A small encoder-decoder audio transcriber, trained from scratch.
Model: log mel input, encoder norm groupnorm, encoder activation relu, decoder norm layernorm_no_bias.
Rows from block 6 of the audio encoder, named by matrix and row number. Each number is 128 + 24 x the weight over the matrix's rms, rounded and kept within 0 to 255. All counts start at 0. Numbers have three digits each.
# fc2: squeeze-excite expand (encoder.blocks.6.se.fc2.weight, 128x16), inputs 0-15
fc2.0:128128128204128128037128128128128163098128128128
fc2.1:128128128062128128189128128128128167161128128128
fc2.2:128128128149128128137128128128128165136128128128
fc2.3:128128119128128128086128117128128172071128128128
fc2.4:128128128167128128160128128128128128167128128128
fc2.5:128128128151128128155116119128128163145128128142
fc2.6:128128115128128128255128128128128066190138117120
fc2.7:128128128161128128172128128128128137147128128128
fc2.8:128128128156128128172128128128128103120128128128
fc2.9:128135119234128128116128128128128128028135139128
fc2.10:128128128128128128165128135128128158128128128128
fc2.11:128128128217128128128120121128128128106128128128
fc2.12:128118117255128128128128128128128132181116128128
fc2.13:128128128170128128163128128128128128141128128128
fc2.14:128128128139128128146139128128128128101120128128
fc2.15:128128128183128128128128120128128128128128128128
fc2.16:128128128160128128157128128128128128167128128128
fc2.17:128128121206128121108128128128128211163117128128
fc2.18:128128120128128128196135128128128154166154128128
fc2.19:128128128255128128128109118128128255139112128128
fc2.20:128128128142128128189128128128128128137128128128
fc2.21:128128128102128128128128140128128235152117128128
fc2.22:128128143174128128155139141128128128107120128128
fc2.23:128137128128128128187135128128128114087121128128
fc2.24:128128128163128128146136115128128142112116128128
fc2.25:128128128141128128162128128128128128111128128128
fc2.26:128128128172128128162128128128128128152128128128
fc2.27:128128128097128128223128128128128128128115128128
fc2.28:128128128159128128160128128128128128161135128128
fc2.29:128128106153128128165128140128120140155135128119
fc2.30:128128102134128128142128111128128160170117128128
fc2.31:128128137191128135128136128128141128156128128128
fc2.32:128128128157128128128128128128128153128128138128
fc2.33:128128128181128128148128128128128128140138128135
fc2.34:128128128168128128150128128128128128128128128128
fc2.35:128128128134128128158128128128128163137128128128
fc2.36:128128120074128128228128128128128173135128128128
fc2.37:128135128216128128094138128128120128062156128128
fc2.38:128128128169128128153128128128128143195128128128
fc2.39:128128128189128128147128135128128128089121128136
fc2.40:128128128255128128128128128128128243100128128128
fc2.41:128128128153128128128137128128128176195128128120
fc2.42:128128135128128128128128128128128171135119128128
fc2.43:128128128151128128159128139128128128138128128128
fc2.44:128128128128128128070128128128128189119128128128
fc2.45:128128128193128128080128128128128202095128128128
fc2.46:128128118110128128158128128128128128181128128128
fc2.47:128128147146128128178128139128128144128136136128
fc2.48:128128128160128128182128128128128128142128128128
fc2.49:128128128202128128131128128128128130000138128128
fc2.50:128128128190128128077128120128128128150128128128
fc2.51:128128128090128128185128120128128128128128128128
fc2.52:128128128128128128167128128128128177157128128128
fc2.53:128128114139128128173117128128128128051108128128
fc2.54:128121146169128128160116120128128134162144128139
fc2.55:128128116137128128051128128128128227021128128128
fc2.56:128128128168128128147128128128128153128128128128
fc2.57:128138136128128128206128128128119128136147128128
fc2.58:128128128173128128165128120128128128179128128128
fc2.59:128128128178128128090128138128128178152106128128
fc2.60:128128137128128128183128152128128128128128128128
fc2.61:128128128120128128084128128128128166128128128128
fc2.62:128128128176128128128128128128128179096128128128
fc2.63:128128128168128111144128128128128176114128128128
fc2.64:128128128135128128128128128128128192090128128128
fc2.65:128128128201128128070128128128128129049128128128
fc2.66:128128128220128128149128128128135026105120128128
fc2.67:128128111144128128243116140128128097163128128128
fc2.68:128128128193128128088128128128128155016128128128
fc2.69:128128118128128128250117128128128092119136141128
fc2.70:128128128151128128159128128128128156128128121128
fc2.71:128128128112128128189128128128128013018118128128
fc2.72:128128128152128120162128136128128128100128128128
fc2.73:128128128128128128182128128128128165128135128128
fc2.74:128128128091128128248128128128128131204128128128
fc2.75:128128136191128128033128128128128172003119128128
fc2.76:128128128128128128173128128128128149153128128128
fc2.77:128128128198128136128145128128136148120128117128
fc2.78:128128128226128128128128128128128148164128128128
fc2.79:128136141228128128150106119128128128171115135142
fc2.80:128128120211128128080128128128128128151136128128
fc2.81:128128128150128128181128128128128128147128128128
fc2.82:128128128212128128128128128128128074101128128128
fc2.83:128128128094128128128128128128128101197128128128
fc2.84:128128145128128128178144141128128128144128128128
fc2.85:128128128177128128140128114128128121128137140128
fc2.86:128128128229128128128143114128128203056135128128
fc2.87:128128121112128128186128128128128084111121128128
fc2.88:128128128172128128128128118128128128115128128128
fc2.89:128128141143128128154136128128128158140128128135
fc2.90:128128128109128128063128128128128206171114128128
fc2.91:128136128128128128193141128128128166174117128128
fc2.92:128128137150128099015116128128128204043128128128
fc2.93:128128128128128128171128128128128171069128128128
fc2.94:128128139182128128100128117128128222114118128128
fc2.95:128128128197128119099138136128128196165128128128
fc2.96:128128128128128128000128114128128163090128128128
fc2.97:128128128249128128094128128128128128145140128128
fc2.98:128128128166128128128128128128128128043128128128
fc2.99:128128128201128128163128128128128077117136128128
fc2.100:128128128194128128137128128128128128135128128128
fc2.101:128128138162128128171128155128128128141128128128
fc2.102:128128128128128128183128128128128064180128128128
fc2.103:128128136147128128167128128128128151146128118128
fc2.104:128128140128128128152128128128128171128116128128
fc2.105:128128141203128128103128128128128191038138128128
fc2.106:128128128098128128156128111128128198117128128128
fc2.107:128128118128128128168128128128128183143128128128
fc2.108:128128128183128128083121128128128245040138121136
fc2.109:128128138203128128062128128128128203182128128128
fc2.110:128121128085128128151128128128128234053164128128
fc2.111:128128120151128128189128128128128128128139128128
fc2.112:128128128142128128159128128128128147152128128128
fc2.113:128128128064128128199128128128128159138128121128
fc2.114:128128128158128128174128128128128128153128128128
fc2.115:128128157128128128182118128128128166101118128139
fc2.116:128128128138128128154128128128128161136109128128
fc2.117:128128128189128120128128128128128128081135128128
fc2.118:128128128181128128146128128128128128151138128128
fc2.119:128128128201128128058138128128128157108128128128
fc2.120:128128128144128128208128128128128121165128128128
fc2.121:128128120128128128157128136128139158140128128128
fc2.122:128128145150128128214136136128128128146118136135
fc2.123:128128128128128128119119128128128171115138128128
fc2.124:128128121096128128171128128128128097104128128128
fc2.125:128128128128128128157128128128128185118149128128
fc2.126:128128128175128128142128128128128128093120128128
fc2.127:128128128179128128162128128128128120100128136128